{"model": "model that answers yes/no questions on an image's attributes", "dataset": "rendered roads seen from a driver's seat, with toy cars, trees and houses", "train_examples": 145000, "image_size": 32, "crop_scale_min": 1, "horizontal_flip": false, "rotation_deg": 10, "questions_per_image": 4, "encoder_arch": "convnext_v2", "encoder_isotropic": true, "encoder_norm": "rmsnorm", "encoder_activation": "silu", "encoder_mlp_ratio": 2, "encoder_layer_scale_init": 1.0, "encoder_inner_norm": false, "encoder_patch_size": [4, 4], "encoder_conv_stem": false, "encoder_layers": 12, "encoder_width": 160, "encoder_kernel_size": 5, "fusion": "cross_attention", "fusion_encoder_width": 384, "fusion_encoder_layers": 8, "fusion_encoder_norm": "rmsnorm", "fusion_encoder_norm_position": "pre", "fusion_encoder_activation": "relu", "fusion_encoder_mlp_ratio": 4, "fusion_encoder_head_dim": 16, "fusion_encoder_fused_qkv": false, "fusion_encoder_bias": "all", "fusion_encoder_qk_norm": true, "fusion_encoder_parallel_block": false, "fusion_encoder_inner_norm": false, "fusion_encoder_positions": "rope", "fusion_encoder_cross_attention_every": 1, "init": "kaiming_normal", "residual_init": "scaled_by_depth", "optimizer": "soap", "beta2": 0.999, "learning_rate": 0.0017, "beta1": 0.9, "shampoo_beta": 0.95, "eps": 1e-08, "precondition_frequency": 16, "max_precond_dim": 1024, "one_sided": false, "adamw_lr_other_params": 0.00071, "max_steps": 7700, "batch_size": 96, "epochs": 5.1, "lr_schedule": "step", "warmup_steps": 150, "weight_decay": 0.4, "adamw_weight_decay_other_params": 0}
Rows from block 3 of the image encoder of a small model that answers yes/no questions on an image's attributes, named by matrix and row number. Rows with one number belong to one neuron. Each number is 200 + 30 x the weight over its row's rms, rounded and kept within 0 to 999. All counts start at 0.
After each neuron's rows are labels from the 100 images, of 14976, where the neuron reaches its highest value: "lies over" is the class under the peak; "responds to" is what is common among them. Only what is clearly more common there than usual is listed. The data: rendered roads seen from a driver's seat, with toy cars, trees and houses.
# fc1: MLP up (encoder.blocks.3.mlp.fc1.weight, 320x160), inputs 0-159
# fc2: MLP down (encoder.blocks.3.mlp.fc2.weight, 160x320, transposed), outputs 0-159

fc1.285,234,193,178,185,157,156,226,227,247,136,250,228,208,197,166,197,142,178,218,194,202,176,236,209,197,200,233,181,218,204,217,170,231,157,213,263,186,207,212,212,187,201,144,181,166,207,210,263,167,205,205,205,197,244,250,224,204,248,229,195,205,202,177,171,184,192,204,239,261,187,181,224,216,162,228,188,206,178,192,166,236,246,207,209,229,225,153,187,215,196,179,154,267,245,198,192,210,195,163,144,199,149,179,196,215,135,230,196,227,199,208,232,214,235,236,218,242,214,203,184,216,209,238,161,197,205,197,204,195,176,168,257,265,236,182,239,208,205,221,216,166,158,147,156,130,168,251,193,209,148,250,225,190,191,222,222,205,228,200,162
fc2.285,252,207,225,227,257,180,163,201,214,244,249,158,200,156,280,189,231,220,245,211,177,161,199,185,217,209,208,218,165,178,215,228,233,177,202,234,187,189,209,168,240,184,183,190,181,228,170,236,213,251,123,162,227,139,166,200,148,214,175,246,192,207,229,158,196,256,236,198,195,214,192,196,142,181,168,199,157,234,201,231,173,206,197,214,225,198,150,147,202,204,160,153,209,225,193,223,224,181,179,212,169,187,178,188,160,153,173,211,205,148,139,191,184,216,171,195,193,173,192,179,228,193,225,215,181,232,234,156,260,263,172,212,211,224,221,201,208,211,270,217,164,195,236,180,170,202,237,172,244,171,184,201,213,210,170,204,231,217,160,209
lies over: verge; barrel
responds to: barrel; bends right

fc1.297,244,224,199,201,201,207,178,209,178,180,197,223,239,172,218,219,162,241,162,200,189,216,215,189,197,174,156,216,214,186,205,175,157,194,192,212,195,223,208,237,161,208,202,202,223,212,187,195,150,156,232,238,215,196,170,213,175,224,185,256,215,260,244,179,234,255,170,202,204,206,161,225,272,176,192,220,172,219,256,198,227,162,195,220,252,234,187,222,188,258,235,243,225,235,186,261,162,161,228,187,248,143,198,205,193,188,205,172,212,220,162,232,156,165,195,200,204,245,195,231,106,158,180,202,138,180,163,211,208,220,183,179,212,177,196,196,212,210,229,130,212,190,176,193,202,224,150,172,189,255,234,187,153,271,160,202,191,206,162,226
fc2.297,174,230,205,239,169,221,238,208,198,126,192,226,193,181,236,251,264,161,185,177,178,203,222,228,224,234,183,234,163,204,170,248,188,207,169,201,195,187,212,287,207,186,209,196,229,206,183,184,152,184,205,179,145,200,191,181,177,209,167,185,222,147,170,206,223,225,178,161,207,286,212,167,242,171,266,223,133,167,228,180,183,176,233,150,225,204,240,216,244,166,205,210,181,212,186,163,204,210,173,188,217,209,240,195,229,175,184,167,176,190,168,207,189,192,218,232,199,254,219,191,247,192,192,235,191,195,168,187,221,184,198,148,155,188,168,192,180,202,234,196,201,200,176,183,190,185,223,221,144,251,220,253,141,218,284,243,187,193,213,193
lies over: sky
responds to: house

fc1.195,199,113,232,242,183,180,224,220,180,247,213,254,215,163,236,202,198,178,187,196,155,236,170,145,196,205,220,155,197,262,233,162,221,173,210,204,179,202,204,238,213,165,211,176,202,176,128,190,222,215,136,201,180,195,261,264,174,173,218,180,127,193,173,126,194,214,217,229,225,226,237,223,191,178,203,192,243,177,202,217,189,227,224,193,225,205,220,211,165,173,202,174,201,185,183,205,170,238,207,209,181,221,201,223,224,206,217,225,216,261,179,183,229,218,198,224,212,215,194,217,222,200,218,236,226,192,207,259,158,192,178,211,220,199,190,212,180,187,259,180,249,232,239,265,208,206,250,244,235,135,201,181,213,251,200,165,205,172,154,244
fc2.195,144,189,209,215,199,262,207,198,202,155,201,290,213,182,140,216,156,221,175,231,113,234,174,161,191,209,201,121,194,189,232,189,190,185,189,202,188,254,210,216,225,160,200,186,209,180,209,206,167,211,216,222,187,174,208,217,226,244,195,191,234,245,145,201,168,213,207,213,226,173,263,189,268,231,177,224,213,189,248,222,199,189,218,228,168,179,225,224,215,173,223,149,218,225,229,216,211,198,222,208,172,194,227,197,205,169,225,206,161,164,202,196,171,205,202,198,207,175,226,200,164,266,153,155,190,252,215,221,149,177,249,215,159,196,185,216,132,269,182,221,194,178,208,228,215,185,165,248,235,202,218,215,238,183,174,225,180,235,218,163
lies over: tree
responds to: tree

fc1.221,235,156,237,237,220,175,188,170,191,174,179,266,187,199,238,192,157,222,150,226,157,234,213,136,166,194,218,253,223,208,240,137,200,192,175,205,189,215,239,174,207,211,243,184,155,195,152,181,142,189,191,231,197,212,227,184,159,181,230,245,213,211,195,197,202,176,255,195,191,182,211,171,216,219,241,186,188,182,169,188,182,205,218,158,206,179,221,251,239,178,229,230,206,180,208,200,195,237,250,194,129,188,214,243,204,230,188,253,249,192,133,179,248,146,204,223,226,195,221,160,225,235,184,186,190,231,255,200,229,210,170,181,202,205,152,213,191,223,232,219,222,210,171,229,231,213,200,230,267,241,195,215,244,175,207,254,198,155,247,225
fc2.221,205,187,263,212,234,131,209,156,225,214,189,208,240,207,211,222,169,160,203,180,208,150,236,175,205,173,187,239,170,221,235,179,183,233,190,200,214,251,179,187,187,167,208,224,186,167,256,228,183,213,207,191,238,194,179,188,184,181,196,194,243,225,178,152,185,176,188,235,199,156,211,218,233,231,270,226,236,149,215,186,257,183,192,176,230,256,214,182,190,216,215,291,227,157,208,178,162,209,162,206,159,163,194,188,218,125,226,239,206,159,236,259,222,250,230,179,250,176,227,221,132,228,210,142,217,217,182,181,184,207,192,176,231,191,230,231,174,194,202,203,213,222,261,186,178,191,181,198,181,204,176,187,230,151,219,229,202,154,186,194
lies over: tree
responds to: tree

fc1.268,249,243,227,131,226,207,251,206,186,224,235,223,221,128,202,196,170,163,167,247,195,189,245,191,204,205,196,182,128,167,258,121,171,215,222,209,186,214,222,192,146,197,214,195,173,175,177,178,211,246,204,200,216,201,235,205,217,214,198,148,152,175,217,156,205,235,166,211,148,174,155,204,169,220,248,275,212,184,176,147,201,186,205,197,222,199,206,203,229,168,193,171,199,162,206,191,244,214,156,227,206,213,223,203,210,167,261,201,204,189,227,161,223,204,194,210,219,198,193,183,184,200,243,145,208,232,233,191,187,183,206,229,253,218,199,202,230,251,206,204,147,211,163,266,145,204,176,232,225,238,202,138,188,219,183,223,185,177,227,172
fc2.268,155,189,229,207,237,162,252,229,217,164,193,185,235,202,198,187,190,154,219,213,222,256,271,163,186,236,212,219,173,242,166,250,189,182,183,206,156,242,206,158,200,216,190,215,225,240,208,212,134,171,166,188,230,240,203,185,158,221,173,222,211,163,159,160,182,213,185,188,228,240,137,192,205,224,230,260,165,213,243,206,228,184,233,189,215,206,194,166,241,204,175,270,180,165,180,210,221,212,228,176,237,239,170,195,221,166,211,222,139,189,149,181,213,176,177,259,149,175,215,230,179,222,182,156,224,189,220,154,200,209,182,203,236,170,209,244,202,250,231,207,126,188,234,200,189,195,149,242,201,215,241,193,201,193,226,177,173,207,208,236
lies over: tree
responds to: tree

fc1.39,247,183,251,206,210,194,164,179,217,237,159,238,205,204,217,260,154,211,131,214,173,228,209,180,223,174,224,252,208,191,231,175,147,214,202,241,177,213,164,178,212,189,158,210,226,159,235,224,176,223,185,224,234,171,214,132,181,206,208,278,161,246,190,215,171,173,209,208,193,202,163,166,245,210,199,166,270,208,170,222,186,226,230,211,193,172,236,200,182,179,203,206,238,178,171,177,163,156,221,193,154,180,235,136,239,205,182,271,195,154,167,231,252,195,190,169,186,205,223,223,200,216,222,201,174,195,237,217,191,183,226,201,205,154,170,196,177,216,172,175,177,215,232,207,206,169,269,215,221,243,141,193,211,188,193,248,181,140,223,196
fc2.39,211,207,271,165,194,132,222,176,184,229,204,207,215,200,181,216,134,215,196,169,190,199,177,166,223,186,175,257,229,182,216,212,208,234,182,174,224,249,215,157,154,214,181,147,167,215,244,223,159,225,214,156,215,185,191,184,215,206,188,180,175,193,213,226,202,212,209,224,178,201,200,213,224,219,270,229,156,185,213,223,238,229,211,201,194,202,218,234,153,181,236,161,170,173,262,194,226,188,184,212,171,146,220,247,184,156,197,192,166,190,215,223,261,212,216,223,180,206,214,258,263,200,221,176,268,228,180,157,150,213,226,157,208,213,193,182,214,242,254,187,208,265,224,209,172,233,197,199,267,205,155,210,197,216,188,178,256,194,266,221
lies over: road
responds to: double yellow line

fc1.116,199,215,224,265,208,199,163,208,222,184,189,194,213,201,197,228,216,179,134,226,186,242,175,207,232,144,167,187,162,244,186,214,181,155,198,194,174,237,189,152,203,235,191,205,205,165,192,193,175,210,230,204,182,227,194,161,216,236,164,233,146,213,172,275,235,181,177,186,159,198,167,274,223,164,179,201,227,196,159,175,219,204,254,232,179,238,227,235,203,212,204,235,183,126,172,155,205,134,230,209,198,162,227,221,195,233,165,237,190,207,275,211,218,146,204,215,158,172,191,197,178,181,193,164,220,238,189,188,257,179,192,267,179,197,199,212,171,186,190,206,155,240,232,195,191,192,221,211,254,157,165,199,219,180,136,169,193,235,182,214
fc2.116,195,186,179,135,190,210,213,169,142,210,177,161,219,227,281,253,204,208,186,192,172,170,299,173,206,149,203,171,205,201,162,168,237,242,210,184,225,195,227,239,157,227,213,207,205,197,245,200,142,226,172,175,230,203,155,191,157,209,202,218,200,201,175,253,177,207,129,164,172,220,202,256,225,183,191,219,208,197,181,263,221,176,209,222,185,211,221,213,214,178,177,199,204,174,179,199,187,225,195,185,203,181,231,182,205,234,256,188,210,186,174,216,207,174,236,161,199,213,190,268,191,178,234,163,218,209,145,224,194,164,186,188,256,162,168,205,214,167,198,233,258,213,275,156,194,214,188,244,195,177,198,125,215,188,194,191,226,185,203,164
lies over: road
responds to: line: no line

fc1.251,192,212,157,225,202,192,165,190,219,199,149,210,189,196,216,222,231,189,177,226,214,217,171,190,194,194,234,127,205,216,230,169,210,190,147,179,161,142,244,194,184,199,184,206,166,160,186,217,141,167,215,233,211,155,242,169,177,105,183,231,198,200,195,201,208,201,213,242,306,228,222,251,196,221,161,187,235,284,198,187,219,219,190,173,182,166,201,232,154,201,241,205,218,176,216,216,185,170,189,202,220,210,187,183,152,245,230,196,204,187,155,171,147,294,156,212,162,218,233,172,186,200,158,156,184,193,181,241,177,204,231,185,173,206,181,198,202,164,211,179,172,179,217,233,203,177,185,169,191,181,216,202,212,143,204,242,206,163,208,176
fc2.251,183,183,166,204,192,186,185,183,158,197,242,165,161,231,236,238,131,145,160,169,162,216,146,208,259,109,176,220,199,224,164,229,201,157,197,213,178,206,187,212,177,201,187,172,241,140,216,202,206,154,204,188,179,198,209,160,241,196,216,238,183,164,195,226,215,157,188,199,210,184,249,202,245,174,233,157,200,202,194,267,189,211,203,184,181,203,229,156,168,131,204,147,247,193,176,223,213,186,182,238,207,197,161,210,169,197,240,227,151,206,212,217,181,209,179,207,230,229,196,166,283,221,224,199,195,190,158,205,224,167,207,195,218,183,159,197,195,212,200,160,149,190,155,205,188,206,207,235,111,249,190,201,202,184,203,233,218,231,172,173
lies over: sky
responds to: straight